config.yaml
arch: "unet"
norm: "instancenorm"
upsampling: "transposed_conv"
muon_scale: "match_rms_adamw"
momentum: 0.95
nesterov: true
orthogonalizer: "newton_schulz_5"
lr_schedule: "cosine"
warmup_steps: 1150
weight_decay: 0.1
Rows from block 4, named by matrix and row number. Rows with one number belong to one channel. Each number is 500 + 25 x the weight over its row's rms, rounded and kept within 0 to 999. All counts start at 0. Numbers have three digits each. After the name is the row's rms in percent of the matrix's.
# convs0: first 3x3 conv (model.mid.0.convs.0.weight, 128x128x3x3), inputs 55-65, a 3x3 kernel for each
# convs1: second 3x3 conv (model.mid.0.convs.1.weight, 128x128x3x3, transposed), outputs 55-65, a 3x3 kernel for each
convs0.27 099:520508564495479494465498508561453529516502527518429512499510541504498505503506502521493457484499478507493476535500538496482503500495530481481493504487484533474493509501508502493532465506511436467483424509532500466485516499495500496467475519486495495510481515505523509513511515494494518486490491500
convs1.27 091:501487511499498520508505502500503470492511489571501497495496456505479453499501484502445499449568501500602500501502450500484456460478514521524493526542504521508458491499475495493499498510503556497495501500506496518507476437473456496492492487481495499522494499541507498553490491472509509526500502458
convs0.28 099:514501500495519525501461493493518503512497506501478503516501527460508501499504533500500496485499517492477505487561494461500530504463497534501498536518492482511537501497504533563532485487520492468512501521478397508506480476485435460505483503517478526496508474500543472505515498500496505483511517446
convs1.28 094:502505495480476490518506467532536474492500467492511507454497487501499473561526502470500499498516553499483491498492442500489504482475487498504480479552441485488484500516468516489483503480495483474505521445477548478514517499500477497507451519501486500479509517505501522510499486513512501496492484496
convs0.29 105:525520503500528562499503507511503499522506510496515491500490496496475489471465510480501463527485556492502594463499540498485500499501549482509520496488480490501528493489486490542468488493510485471489489505566500575467509501475473483498488475506505508450489500508542499490502489534470412493538543513
convs1.29 093:491505502514498520471501487481547489506499539496480479498513514510563519541539461470501520504491502501493501487463500498516543514485539504502510502463505510511506542507480494425484521467479482466495449489492514500498492540500533494463504502520495444471505509471484498546477540537461500499487501524
convs0.30 101:483555492490435501500500501488465481483499494537501481506550542514517497503461504502501478497528438502495492500501499531522524504483479492507489512517538519501499501548513505464527485511532507466500487499513470500528501530496510536528508465500499533526481429546529497505497473431515491494502508498
convs1.30 078:492502504481562505508511500511488483482502477513506499547513475533517465457471499431489497541546482525508507502430474509453494511560498526506500500497500500503523440506514496515500494500493506531527449500539529536482491511497508493494520472500519500509468515482499458490492480470479530469519512468
convs0.31 102:519520466471491500519484498477520492492495487491512495495500516494513496469476453501480519495537554473490505482450501442455444476483500481531501502490460501477514485501504472497478548509496498542452502547552506499514505523500487495590501502499502491485501471465463461471505475508496500500506492509
convs1.31 105:511543500502552499504532503495500494495498498507493496498507500495504503450538497498499444501488496521484495497500506492480514544555478494484491501501564483513496504518480502537522513469461492501495509535498500527533491464474448540521502506488500501483497500500502494498503492477517484502499533500
convs0.32 103:507500488489478474499499447502490536571483484503515510500538526486507427499488505516512524504488473486515433509476525462497419481442489494440501481472495506507491501445485502539549504509500500538499536547531505536515506506501504530539495490471499517500513539495457498524500502477508490455491484464
convs1.32 105:516515515504497495500444508517496494508490484508510501491493494503533489520500504482486531490512509496529559539552513489508518496508500503578520521557533506476496508488500423517502492514500454500514492504503469547561521500476508506460476510506471472499466507506498589508510538500479449507506501495
convs0.33 102:511450498499495496493420502485491505480497499504468500502550501491460450510499507498490501508487499514479434517402505454531496482525460519500440479498497514540507465493494485430488541503468486560503506496461471489512488521499491504500475505501490502423508485500487479478506515489497508488524511522
convs1.33 088:502497509492514495493470502462532498517500481449500523502487519494524506540465489500500481500501509542455524491464494501555520485500559546500529500470464510500508496498502507500502488510495528500509546489498510466500462485492455438459503502494503583530532490504479553498458481502499504452490493494
convs0.34 099:498526497494521488500499516507425525490494507490501505497497510498490506482498486500540554470505503515504509490523507546561447532503502497512541463550453526506492520485524464463469497501509501481498509501476531532513482492494495438492493508473521500489447455485485504470500434495529517523487471454
convs1.34 111:486491500515477497533477501511496484500500412525520480534511520465500545477504497500504543501537519501499481498483506512489524523505503489435512519492515499498501498531504549539499510500498503503509554462509503522526425501533551570517505475494501496523500473487493560535500535502514504511514536502
convs0.35 092:594512484501521498506545507499521500491492475519520513464479496497536525500488464497490514476503500531498484507556559502503513475450511501540545500515523486454506489515486507509484486507518513492497503569512573500523504461478532506535576501482529515470500502522481501500496482555473507502483504496
convs1.35 099:459512523494480493483516522499492507508523514497471486496504541494500499445462502518509489504479499515500482438481552475493508502499499493512527500498500511490483480545491541505495503475498526497468492525516501502499500490447496478475539400381481501541488506511511502486468453509497479454500498492
convs0.36 100:505480466550537534520551499507488501509485503509420480516492496510499519486502504556525496503504516481477500579494500501499572463491542530471489500513500499507524500497527476504527501501505503435495489489474484484527462505498537525500462550572508511518528504499498501510502503487531490508520516494
convs1.36 094:488487496491502483474521501523509500502512501510509485499493472512495490475508504496500520476503524505504480503425495527504493522496504528495534501487520515506498465497502504495515529472496502538508507518538499498493422498506463438494513510505506524503492501515494467505501513503511491482468528434
convs0.37 104:499491494518503492481459497483525470529490464563500441483474504486495527501503542492513489481514492502504502513450488486512557479496529497492476488475499505502476502499521555512557500510506516485520500494495533552504512528500483498471469504495475542520516487483546510520506533510566525480529453501
convs1.37 087:488561508487507488488488513492574420535524450505481493485483516516501524497496549501503528478463504513515513488507493494529505499486513522501526501501494516515491477515514500516485493514465522498449487523520505502428529558582497514504503500503535526499496447531480507521483466520495476528487490511
convs0.38 105:521487503489574493511492511484471519503501493487494484502521503490486532490498538530500526464496499454550521493500496499508487501501492500586515471481516505478499497520494491485508498458506478482502509509484501535475473501508499498553530503500502508554517491499501490540484488475497509518501500477
convs1.38 100:499514526557535475500484511464498481506487516515484470514490492553528534455448501490520529506541546503489492481495504523541509506513507462514481495483515497491482472503488466460529517500500542510495490510511501542512524484489499468507524512509502521530501486487474500532522502500489466480492533465
convs0.39 101:518532501500498599518507499499523471495462502511511495478509541498532534520464498505494486510499495472540505443495491491497536474494500499518496474491500479493500464480534489526547516504501529489488526492492489507476472488500517498485500505504504499495495492509486523472499485499512526458509497496
convs1.39 089:459500500459487486447498499512491493500498520533500501531495499480534496534497497501501503497481498502508500511479502523469501458489485494483466494482511508500476450519530513478506523494469508473502502490492484473484485447455508421522498498499504540509478471474490514554527501487488498488473491495
convs0.40 097:511479506530495485524484494469501499482520499514500514529452535495505492501536528498499492581509499569484511470501503512504500562496489495524495497505498465510476477497490527499516500484497520499488497505472513551496486493486516503495526511490495492500483524476497517504510506501484485493493500442
convs1.40 093:521488527495517497495518520499471492485472459503499499491474513536497494470463505510495495515481438498536445481506509493500495489485461554478499501492481509462534472555496490513423500501512500502442493478504512512498449501505448496498501502403499463531486525540478480496596520515505560463503511501
convs0.41 102:449506463471501499505482493500492492529497476511506527484487486490505499520499459485462483495502479514465528502499482513500505496513539482501540460508497497498497479497520485491514499509505505531502547501479517484515500488494484503497417500499497490505480495464475508502534500490518497482559519493
convs1.41 093:501540501511519496501504504496511501507484501491495511471497465585502515494469503503501481448476497504501463486508507502501467496502494469512523432483497535506483501479506519518504494499501517540528474504490486508536501537500496526531563545511513482507498480498472501479449491491540472537506523533
convs0.42 100:514469477501515495495453488496500477509436510531493488500502501522531510469472543494474520499495489502517492486481502500525494498532493467440497482461495465485441501524498534507518487503511485454514515473518547493499491482493472513541531510496495511497471507508504565524501463522495500500497500474
convs1.42 100:505482552490473477479473485503537514556543408493498485490416496511459469466492524509502524471531484500534506497564490496543503493491531552479546498459500482502502529520500501472497507481494484504467516472503502472494539525496499470499493512517493511498479461466497503506504515525457498474484501556
convs0.43 101:495484502508517553479508500501508500500536499462490503515496500505513566490526527487499471506431578485466493485509492478478514502501506452455505516513494515525489534466475498497472501501524498526578498542521492529473500478514503500565481486475494526483500508500501467489505510476516476507495479477
convs1.43 117:494532452492506527515483512494505497513442532531485504481500516490490514489499498502552500479508503513500511490498469514565488534484501498499502480467511514508498537524494493502512502507454493500492466511495438473510488510501476509502499472507493505504559540498494479509537541526482499464503511476
convs0.44 095:491498492511449409536439494496536491520501498536500510511508503497512502501459465480505527490495498548502513541499512542494506451511505485494445506499492494500510445577514505485517502501526500565462486536526496494504470494470537520513536487505480503509497527481510587473480463507467499488503507418
convs1.44 086:511485493499501495505491464476501460439529504495566518499500521518512520577516505466498501505531579503497497517500468509500513498499501501496514494499504488502453500484470508535503500441485452512508440489465499504501503508503507514478501474519474497510501498509500479522508554527492515524483493471
convs0.45 101:509476518500466499521468440511494485508493523458467548502466494505505524500483504495500497497489463546454537502520544509455483514503581481505509495506492509513501459450513499499526500570523501499524457499502496466494474472515493483525498500498503524491547470538476499434502485540510453506462496497
convs1.45 110:497494501482499509526561522498601492443501387534497494494460486479533483477524480520500497516497498452528484502500432511500509546484500499497504526553548507501531492515499472508506500481510557498524512461570501497523502534506504499501514494498502487497493463440495477509500530483508508460480491501
convs0.46 094:501469478510489468496490478484500479511473492486482482495515537500503505487529551466494510519505491501442522520508483501494492500512486497500488496503537508522522508496517491495563512499482497477519493473477510533515456523492505467494572500553499470532510501505510501479511534499412501484494495532
convs1.46 074:481509498585491511558505501483468500503487506465491524450426500487471476501468500455499500487484499524489509488500486509523475509482505515482470540498501498480491462497476509503487522496492493503507475502502500506496497480493529502500480499443514490497492521506500513500504444526524440499494505500
convs0.47 094:524479506515512555522499490480477520506466491530523476501519498504497479484476480478468494491475482523491503514506500498480480500501500498515497518518497495500477495486528508458500499481502511539467503528519474487456591518539547544489473495452495498509498497506467477510507488483472486489483513464
convs1.47 082:510463547539468521480533502470503494483501496510497544518500492478546501511501500510445511481501504506503487543543498488518464500506497502502505526503494514427527499552513487520477464512493508490506524505502517474529516523500502464505488487493509497493500505493499467507498493481549519498511494511
convs0.48 094:500472514475564481455497457505481490476488527465508416490479490526499511507502500483448480487461569493499503523498441407510464493499511500485502489496499489494498515492486500500491497492502501510508478513497429478482492482514500494496498473505495478501502515510499500491500502531510519501460508501
convs1.48 100:501583487527461455517481502501495531493492491496570505525510502522548511481494506455510519516561469484498508500462508501511575492496500489535497508514513501490532459499498505474495540498500500506498516594534485573496482547486472520571469539533488522522471504470463521506526499529501526454511500513
convs0.49 107:510483491501548544492566506478500457496505476508502474516520493499507502501479494510496500509510500504523519425507542504517543499513507468501513504547527537491504491507491560508495527492487509502512516509488536489531528463495503506501474528501502484490510491538489490526510496495526492506506511495
convs1.49 087:499526507502487526491443443497495504521511498475506469522554504461535482446508526511495490503479497504497474508506546513508527512508483511506456504479518471470486502500487498471551496516527515552526540529528503479487493491496534480469492469495511530500550482477520478498471493513416474496503487498
convs0.50 096:515460504537473500499508513516500504513507539507495489484559500482497470487501503473526503492497466552396496500506441498470447488509481501474504503494467514503466499540485484524457505474500470512493491534451488502475515491498504513496479465512488406530532458495455470459486495480466523517505470460
convs1.50 073:535494504502487508505489472490674506505539398490515523500479567502581554517502454503499501495518521496496443500520503500540500483483436508469510506525496518499513498491508509500497501518514489503503492501498517499525501475505501473564500485508496500512467482477516502495499528512502519493586489481
convs0.51 102:497477498521538470505479507503510504490515505566517474520452502502479535491507473463480469531501500498503484469474441546495487455419492492497492528511526437460466489512492491488498498476519507501568514527505492496508483517524520486498487426507513486521515520520483500476497496490479493503474448475
convs1.51 087:499498524500482485544519485488471486503502487512503483501485500515505508534509470501540529519551531518527495559617500500504519457534494505501509496514499496525496516510515504477466457518507474517497506489496480469531495550493502533485503470472495516494439508500470492504499500482488502461537496485
convs0.52 104:506514500510540500506513478497526495510499482497503476516499461505497478470499491500504488502500513507531493505499539495485495479470458547502496501502480488435445499487517497492423524499471501513535516507525522508528526538511501488479537493491500501500446516490436435505500500486507508499496486463
convs1.52 121:524523488516488501472463499501552529501501483499476478501554498532544541513483525487505479506532491502488509552505532491550516511506476500499523489518507500500543522505480503506500513486496474525535504511560501606507502499446519506507474498522511523491500498526478476494506508493492525493508493484
convs0.53 103:495502457476550466500500504494512516508551507506509490502558500478508482512491527488507547522500455494487506504549577460491482473474476481509506499506464517508514513526501516500494498499500473491482573565579538451522432493495498543563521515503470514504523500535503526459522500509474493474500462505
convs1.53 102:501493503483476486508519482507515500481508519532511501504514564531525523507428516455487516486534551530498468516518524483501479506477459492519539476511469497510500501492491469500508506508514500505522500450500484523536507508445459501485536504488498498486511514494464478496478500515501451487478499509
convs0.54 106:462503488489468483505504495499496508492506497523511493488500518506502499501511488488507498470491507541504531514489465491499490503501500509491502500470484557471500512497496496496495496497490497538490513565500502517500459540525490504548510448476500519496507482501520504513483524490529510501466500539
convs1.54 107:496490530496491496496520590494547496523515484497502513491567496463519552502474530489533508501501471515483495489523504495497502501495504545514500520520490500492509498515495499506481500483518519462383504497445537522512500490491490500476501501471459491528523479494596491518504563522524491492477480480
convs0.55 101:496510485514500504504507501503500508529503475497506500502475454524583525531500456510451530501523498429505456500498516538515489492478500513514480498507480504484483503515509517478503500533508507516448532511506407507490489502461513495505473507500518536501453491499497483478547492444508495491480499507
convs1.55 080:493499482502510469500504499500512516497522459505515500496521514494606543501574506500512526510502542487496418504487487524498496510483510500502501500512498488488496500514505504515491501425502495495504515491500502495511499472535500454515531467572493495496500506381500453499457486500502467530497481500
convs0.56 098:480488501515522522494476458484504471489497486503483491482481510483506481508501550508492500506493493498555502494505492506558530504500480446450471537610519488508498491503501474509499498478502496477470508508516507508498501491511502476466514506507479502529520542509480481500503501512474512517495490493
convs1.56 078:508499459480499510494505489519501549533504484510511488486503511483505511471495489502477495500489500511521500503484500519564560484498523502533494556486498493486472525508496487478501482513499494502500505512568509553500447478500593489376500519495491503499492491505500442484588562417499497499498515500
convs0.57 099:546521583572497540505499494465501492493494498504484492496522520509514496489471476583524502565460492519582562503483478516487514488501484523509500487508503479483495504506500486483454494499491541490484515500499467485437508500531495508492520508502592498530598507470515493462528500493485511482459498476
convs1.57 086:492499528523481516510517504507507495504511499448520455515485484523505496485486498469507499500450463506515419468440525504497503506499508512478500483502480495490452463484484512498497498505507501480488479504578503514509464475505436491504458502487521482451540526500499492500557446549518510604577500517
convs0.58 097:460466486529497480535530502500503519480520500510443501506468485543499511494447472500488505525503506548505482438502493474499520512500530506499512491510499505479497506502466518514499515499502511488518500502470500512510500501489497498494522511532509499495512478492484518486497455508491508473516499483
convs1.58 092:521456502512498468536521497479512495445482518517500505504508488490499500465441508489513523469488492503521500504501497505498514518493513513498509485498450499496501518500487497522491542517484496472407474526477526493528468508480452498499475526448513498524499525500508509501501473498526509558517503446
convs0.59 103:531518477524506506488500502527490496484505485512504484498527503514500475452500523516476461470502572456501455488509491518498501501531473510545483479515511453512546501510510518508503498493512481513482563508511501502540503445483457522519532462479490494518500499497495491503455488476554496453484506508
convs1.59 107:441527496510456553499514482524486493545540497497482454503549500493504493500496491480537537501529540498513493492471466525492494525486529477500519541499476529480544506500504477500492509488499500531493466501524434502504518461481471498479521488473521499523503506467502501500547499489496502501511494491
convs0.60 103:496556502518517490514522492505511485487482495462531551530515501482498492498512500506518554492519508527537511527554490490485492501484485522518475502536487512483443495514551482488501476485494511498489542530494465500502532499479499540511514513513509506508513511517474550518498502506505517411509485519
convs1.60 096:518492522519512529498513498478500500475483508489480499488473488497514504512528510470509481492497500476565506513515503534473398519516497502469499523494501479499494499495488500485477456464491500475452496447493500510549488419492500442467521514493498472499483522522450489501500502521554510500501465473
convs0.61 093:504503492469481498515503493536473499489525521506437500491505535497517504490501455507557502500510505521502498473501500471498511461560500475500493436490487462498502481555543493460495488489500535459509464506502506498496517524501516542512542494502508513510501518510493452500495486500445482458431491526
convs1.61 120:498539502487499490523525559504543520498480503508486487473489502483495502474483505493548522473618479512484494508485494514508491528469546481518510515554503528485500486514510562482508497515508532505463512517505491493517499498504478489502516498502515499500500524467491529500515502519476506486489546484
convs0.62 096:469511493506568477485552508494493526486501482502486483501502500514495528510525514496485506497519501516501496499523516489476498495501520489500500510534500489486492506432501533515501476481504481525514523546513518456495498507485498514509475595504501483504474521473538489468514501497497511494512495480
convs1.62 103:504504496530542517520496469504490486495508446514532500490566489490515514500480509474525564494615496492501503523483487521512500499516502505500530506499474500502503492541526479432505506500531517470468502524537496503495505505497501534502565502492504525496516449489466488510537531510446505492497487489
convs0.63 103:498530495502524498518477493497494467487498534500501511494498535546509586502489493543518496547507477538524499500507491518501500497523516486480511500537519521504491500469491528523574493438509500517515456507495531470485489592469489497520499523518425507502503523490495521503500502467463500498503513431
convs1.63 101:450500476454498438494501507508521512512511501500566525518486494480498510534498497498530510512552499509493500467501484472496494478472487501510477496496504492506527505511487495485503497501498503530503563489489501428509492530502502503488516502495512497496553495524499457544501504501504505469553503504
convs0.64 098:487512499522510500497509466512481533492497499477529528499505530472536512496501457520477501531550441518536508503485507478480485499497474506494516545493502454515472492499495521477462515447497509494450583502487455460454533491460594517476558482479510505496525555503564508510490520500503461503445515472
convs1.64 096:517501499503551491507504501502528513502500506515543495439447498468500481484477503494502504487477492512493507497486501531565502509481495544457534471500506500471488474499462494504488497436504484502462480500460568508504502495499505485418489534445555489506534549598466451494469478488517487502491527527
convs0.65 104:493527500500551498502505495458498457498505489523500508502501481502517547513503530464499483486509498497510497515441407497497492502530497518507437498509495506551502504476473496503492511513513511516564502496462506512436502531502494479487502476511450498451490488425464533483480498512512489493501483498
convs1.65 121:494497511503494497503483527470498468500501504514496506503549486502486497539500502462486547493491491497529500519504508508547519490493511508512501466471471485504512520499511514525502482478441494494495465502503459472469484506465496499484533517488515500501559511534487471497486506513468499426500493501
convs0.66 099:499529494508479484486488510503510527497497471501501515490508501500457456510523500489509483461494498509506483462500480540515540494514506499501497520563491495499503501482491505491487493536476516509490504466460532509541508463500499475502494495551503501513497495454467499499482498495516486457498471500
convs1.66 105:498478503519496486483493479492518492515515503478499550470502486473485469459497491491500511453510480503542473505488500520477432532467499463488501517517494510519530500511519534511520509489502475524480514548463512484470475499499504514499512481462558500494512529523454537495525502509556481472471541502
convs0.67 097:480484465512464495542496467480473508498522495498504501516507502502504498501516487484466500498503524491458496519588497482506488518499516498543486497540553499469453555501530486505493484485506490506516500522508500496470508509477536504482540500494501505501453500518497522500504477430513488485521495476
convs1.67 091:514455513519496476480494501481492506495531490444503501501514512513504450485506500532535516469499485508498475481496547482483474505517500516503544493498457496445520503517517543491515515507499496494496503505505496517488500493446474456467540505487501489504494495520482495466458496469510500484505500498
convs0.68 102:493495518442429520579495502477463473495521518510481518497499536521519494505492572498484491493507493495504531501521509497489504490428504495521498499498488481504473521500497503473515505506476508489513516500516506498483525504524470530510491510492506502496518511505508499450564485524503497535437464486
convs1.68 100:500509504470498492490557511503488508529494473499514513529530549520651568486516502498463496471499472462494480509494542492471508501468493500499507490492470498423515487499492471416542500445506557487500549505458517528518499531491490500496501499563489485496501468502503471474498550530495507476500504456
convs0.69 102:478498496487459527466503490508492440480485546513498499567509479525540494498476498517504463512505509507534472546494498474467450547534473520501546477462500507503507523504484475505511484498477494481475511489506501495469516502483497505488512501477483507519493479497479512538523508551566498458493483565
convs1.69 107:506516521500476500490501451493501508497498501496490490496506494494495481501528491506455496500492514532468500490474481486581493504470488545522478494476500500542517476499498485530518502496497556492494509511477537541521487477491500544540545502472490456496480500555497451493514500511535504483499501516
convs0.70 102:500566513551497468529498482548500498491500478500485501497480492480514537490497489548517525535500511494529419508481509540522489539521506522467505516486519530491504468501487491497510492518531473529500430497468484501508497492476457504498500519498497545497501523504506483467482510477509479480510507500
convs1.70 099:481475452507497496537461531509505538524509506497501499527482492488504471492481508504498536507456483469457486504478475525529461492517507518500517494504502507530508499508503477521521500497461493497487510517515500495491503474523501483490560495543503497497501430490487460469472480494496465518481501473
convs0.71 093:515535500500500533488523498482497444500495481487501493500434503481521504500551499487487483493418460494479504505492482497520485479494478454497485498545476473528486493519500498520476477542514490482479522498489525438473468503494446497501500529486489482493500503505486496449490507472502500510489486482
convs1.71 106:500517504509488507544487503506497547441524495534524497508542482490437516508429515503543497518627507533499510503475492502499497468505485488531528480503526522523504511472499515500501503499553510515500491545529487510563495515456500498513486458478507543500468453501503476487498516516501501494497583530
convs0.72 094:483497553560487488541455451514489501510524504474478508513525514535497492522500544535491520554517509524488526481497501503529448515511498486489502501513463519504498504495495504506508504514478504512518490461487492527483460502498529503525537499550499517503480498531496521552507498493476489496474502530
convs1.72 087:580499500536506513536529495477513516450513519469541543479498520471492481499476503445489519492515497538518509512475453503497514482497539543486515508495506512494475494469507500501504466459504544483497501493479504497490478521500473498501503515484509511491528517499521486498515500535522480485499515511
convs0.73 103:501499521510460472526514470560525461505501490555496508498465499535476509505446488502512510494510550491490508486524499489528500492502478515513498455550507493502454505482500473491489500499471588513481511499499484494497493508533500480529526507500515511524496502479515517518504523493481495485501480499
convs1.73 089:503499502503508502484509512480525488502517506504511462479508502497512500456595521503505489468483443507502405501509505500494506534500503533499500465494516493474522507495480527504505500490501482557509464490501486459463509500498500528510475488545444501450503509402442503430482465482528436488498453514
convs0.74 095:518532478513508484439500570507501521472490477508504523514521500503507468524499502476533488500483496539460457469454484487505497500499552489519506530444487478499506482458493498503492526509515497493556451406500516515460499496480504467504490498483505490497480492517499525502509475499480456507558486470
convs1.74 094:482545519526490496500462504513474512535490464483520504499501476501462504439503530455482517491508483506483479517498495498514504505496517499501451491500498535506486531488496505492525509495539451515522460547527478469508501479532520505491532497487548476532527481487501500503499489476504514510494511513
convs0.75 105:471484558462502480558531496519464503501459509496498489507502474530564502483503519499461503510501528493476497477488480489506552519498508559547493502504477536444496500501500522540501496507493482487482447471501490488482485503496491546505487525493504530569543471480512495515493503502476496499497492490
convs1.75 102:458487469477485500495505501493494480538507500454544480493500477508511462500511500517500508441495524505461462486463424501502491504493480491491501515494543479484498483499523536500492489500490500505500503499560524516494477476535470499496499543499527486460500506504531534464509459473490507494436462501
convs0.76 098:544495509499518507534474486500490500496515514415466508503465489502468492520498504530479527521509522512491593542536539473502486501546523494532464509497478484475537501503511500499502500491491468506510470536549500560501517499499506494507475494502458472475494465513452470486508447487500494482501496518
convs1.76 095:500498501536496482481541510516508495506512493494503558447500474497490494494486500486478474504478503513506501503525497504502495516470507508525466504477499507522476476582491501484493476501493513515485500501464509490525497491502488510496477470467489478492454495500486499499589499495535488474497531494
convs0.77 102:474528492489499499497509498527546483499497504495482511488496490467515509501500449501530508469526502537468527509497508494515486497490532502492481544511487466468506511499465493520493526512529499496499468494444500511512503523447492546499497544510529543502445619505431546498492509480498467499505503492
convs1.77 097:514514439516486480502485502510505496478510499499525487532523500516551549503500500504495505520490505529500482549513494500526488509527460520485534496508490518511486488494481496487475498532450509474504465500495507549483522475495507458522531469590517475500471462479452501497555526496476515490496502501
convs0.78 100:548537496558488501525453494491503464507496493496490501496504533485495558500465479504522511525497518499518530540493500528490527509494495541519441484527454501496454473511505518497504500513500506510506504495514515536486509525472516459457545507518501480498495489506487498521463473497510492504496486462
convs1.78 114:556504537559491505514493444495524525507515515517518471499493525501495434496486492503463496480488499486490494524528495512498498519506503521447503524489505499521498534504537511497478500494499492504484451500517494508549505502572513498499511497555538514500500502498501485479498488502499508528504432482
convs0.79 097:455499474511494507484509526511523482477496465478510463499501518454514513498483488483503492523466499483473533492466500506477440443491488487504516542533504498487489488462501492482502505497481499509506497504488526517531430523512450493491485484548455487491501474482485450496476476500490500486488488465
convs1.79 112:502509473501505493462474491496482491454498453482488504522517530518485527535498503412441518486493530525461488500511448519509497501464477499501511521492514544499495500502493526549482525498497534535503545559527543503508496487495485568525511526581499484506486496504491489536499515487500583457534585495
convs0.80 104:508499493520516531500495545518476473505481481533476496500494498500528529532513471433506521516532474603511504501512574536483440500500484488487492543519521442490498488512495500483502469499471503515500492489514523489510481488426500517521522510500495500486490488514502502497473500483498509507566542516
convs1.80 098:502505521521498534498480497477500512481527519484516499459495500471509526508481490499491504490497500491481497510497440517495551496489555491507551526506509498512490516485526503523500480496517502500492501476559500495557505480578542503489504513499500508494530474482536492500558508494509454518511481492
convs0.81 100:496500529503526519481501510510473493496464503506478506490465513489497540517500502492539476519502500477501495515516484460494484510523488506502524418508504491519522537477497461500529482506500600472508591473496496519597499477487487520539465483505523500482479491518506467493481480485493470499471519509
convs1.81 102:487517508485498460470492500493503503474501484499563503483528495502553479501564468497505500512518511454511536530500498504488496497541504504478501528498544502505534528504518512499504496475499500530501531497423494511454485499503439481502463455496506490475480508504523527488517496547502502526539493497
convs0.82 096:533513472545501467501517465502489507501490515495500496551499497504501509492514482523501489523456555500483469543508467509534514498496529510529472492496495491500482526480550481556502501505476419500508508495506494447505528502531526519482497516499539504521500525480505492477495502473501520490506504464
convs1.82 093:512498521493497508557547498501501548445503497493551494514500508524486522495425499498504499458500534479535523502518494493540492506484523492501467527459488533508510499497524524501484501487509516487458508484506561540505476497507511527454503484472511524501513505510519437497488486515501514481508507513
convs0.83 101:485502505500528504512514505498515466507500501491454463463483507488513488485517508504481508493517447496492506500496495434499522512500524518493500480520487507527476512500519483524547499481485480498482539544494514500505515521557528499599499600540502493501504497508511499504483468420501504456502488504
convs1.83 112:493449497490487500478525479530488499500487491514471524533503498505466490481489517489457465490513497493538496484469500534482495510477502510495522484504468499534499479522470498451484496513510534499530482441486474519443417494497464510498480520472491505486491501491459479494563491478501456502507499520
convs0.84 099:453472494484465494459484482474502429497481499479502397488544522524491501498507501498523515504443483504498496511486498528481474499494506497487505520500490480483498497511550468491474500529497486539446497501483480508480509483476500485486510500503502493450443467481489494526415435450523509476534493456
convs1.84 092:516501523500447498501485536495496497503527539520515521500491536494454484493446475464500502492499543478499498474454482509488499430527487499496518491435503484496513479483473514500419491527543513502491463465496494503509525505498500503501639498445497497494531482470520499493497498507500491500492501495
convs0.85 101:465556479509477500485504481457461492506469500530500477517513484506539477496512507487595502507510497506531511482569534472503502531511505527496538474496508536497482498520499528479502498515513500494546473501498459515499483530509492432494499493449496495497498499491490516509521515484534500503501495507
convs1.85 079:456461508466481493503425484487560499503550497567509531526530494518502518491470490507454525506503536536427513491511500489493468504514498495494500488502499488524500470492466501514507473477482520497545518511505478498497514563480499463518520490511506491505518552491500480476505506500518443483523433502
convs0.86 101:492524497512498511484537500480499522496447452497530523540527510501493500545481500542503501527523512494496531489495497535500535504490499468507482491512455488467509478518533504479508507479509502500439458513468475556540500500493481470469510481494524494448511509502492467485499506421521514422504461486
convs1.86 102:515500498499447495492452493535542499497492488492500520481483492499476499499486497504487511491502471441460524501490483490499503483498479487501472503531507496501547499468446486510530494503522492482520507529508520481502471476494569509492521503414492499473502504488556482495507500527513500500500477427
convs0.87 101:509502506485508506497504473534488503528481442435511458513489545485507500469503483500594508503509528489525500498545495491541531507509498492508471495500522473488504498502540500496504510469496534487488491488512503493503480530502492491496503497518474495499495499542486483521481504501483515497403472512
convs1.87 114:443474490489472478510500506505502481526475485502525496501478488495546501572539567502497495565486484500502482454498502497501456499496512489490499501514494498487509503528489552514514445484467531516502505480443471487489462501490525466500518496491503508487492500496502518526465501510499501480503463502
convs0.88 104:509475496500478503519494495510490514481531498478453467491517492505478469495562496513474494481499510516445488539495503494490495527472494509484466499509557521485502502511487532487468490537476498482497511498466495442485505489500448464522597504517500481488558621514500497499515533512514530477491492498
convs1.88 088:534509500486506519500507501495515503455504498495499502484588493499500507546474474499523463462507501462503518534508489533546524502485518512527500496510474501504493518491512493498497503510535522484519433525523504499487485446454479466483489508496535549545501463438530490492517501440495488445469544472
convs0.89 103:514530510481507502504500478500474474476471463500492498446494485507496488510521508484485509449498532494515482488505515448470503510491508445473503490503509503512499483462485499492487509475502509500504502518518503496492481495493501496500499489488486501500486502546448508499474531490500531475487508500
convs1.89 130:521533485502516451472510461468498505494482499409502494449519484501481506537500522504486499508500489510438475496514517505518512507469467510509492518483466522477495504488570508480524428502501516513529500505513451510489517500499492499570495573518501496462466503494500502499487450489437482494470501537
convs0.90 098:517505508471460437506470477500466484531491490472500495503495534496500482493498517513493518463479500511551438504500521510483476514498501496524503501516527503521531510477479564477498488496471500472429508522497530497510478494498501501501508477486474505499509493493498508467532548508541505467539470546
convs1.90 109:487539502512469397490442500516547505521521439490567525500570501481517499496481502501501537501515554497481505486499504501500495473514499510523502492455539496482543503482486514490508487494499500515508511491511469495519500522501507496520467504498497433496491471500511505525490513486500501506516507511
convs0.91 096:505521473499456487519499516496479520502507503535470503520529492491500499499495501520506477483499509544503562490497531485500516505485521491499509472498499504500490504506497497510517495477517522522498451497503501495546540497503467547500502532516501505511513485487499492472492480513505486496543474514
convs1.91 088:475504538516537545506495496430498499455513440513499500501478518511495474508452489463494486496519501492500452470493508500506553500498465499511458512520499500491494497499507500452453477460545516499478534503485515486491480477493474500518491420500491504554465536515498493531500514474520512458502492461
convs0.92 101:499498509497470496506510486490516466487508507501469507496499498498498486506498488499476480494474530504504505579518503497528495496501477538511493472500458528499489522503513485508530473513515502495497472484512410505531501481531432502519490507499494487515501502492510457531448495471497504450486600510
convs1.92 100:469498508519473514501460501497516446484497486524535524549505463539490492501446490530482552497527504478511491504495487501519499503503500504443486489454500473501505485523500513518508519511485473496536498519512512473477478493500516501513531521526478488501516510508509506482521478483480536500488493546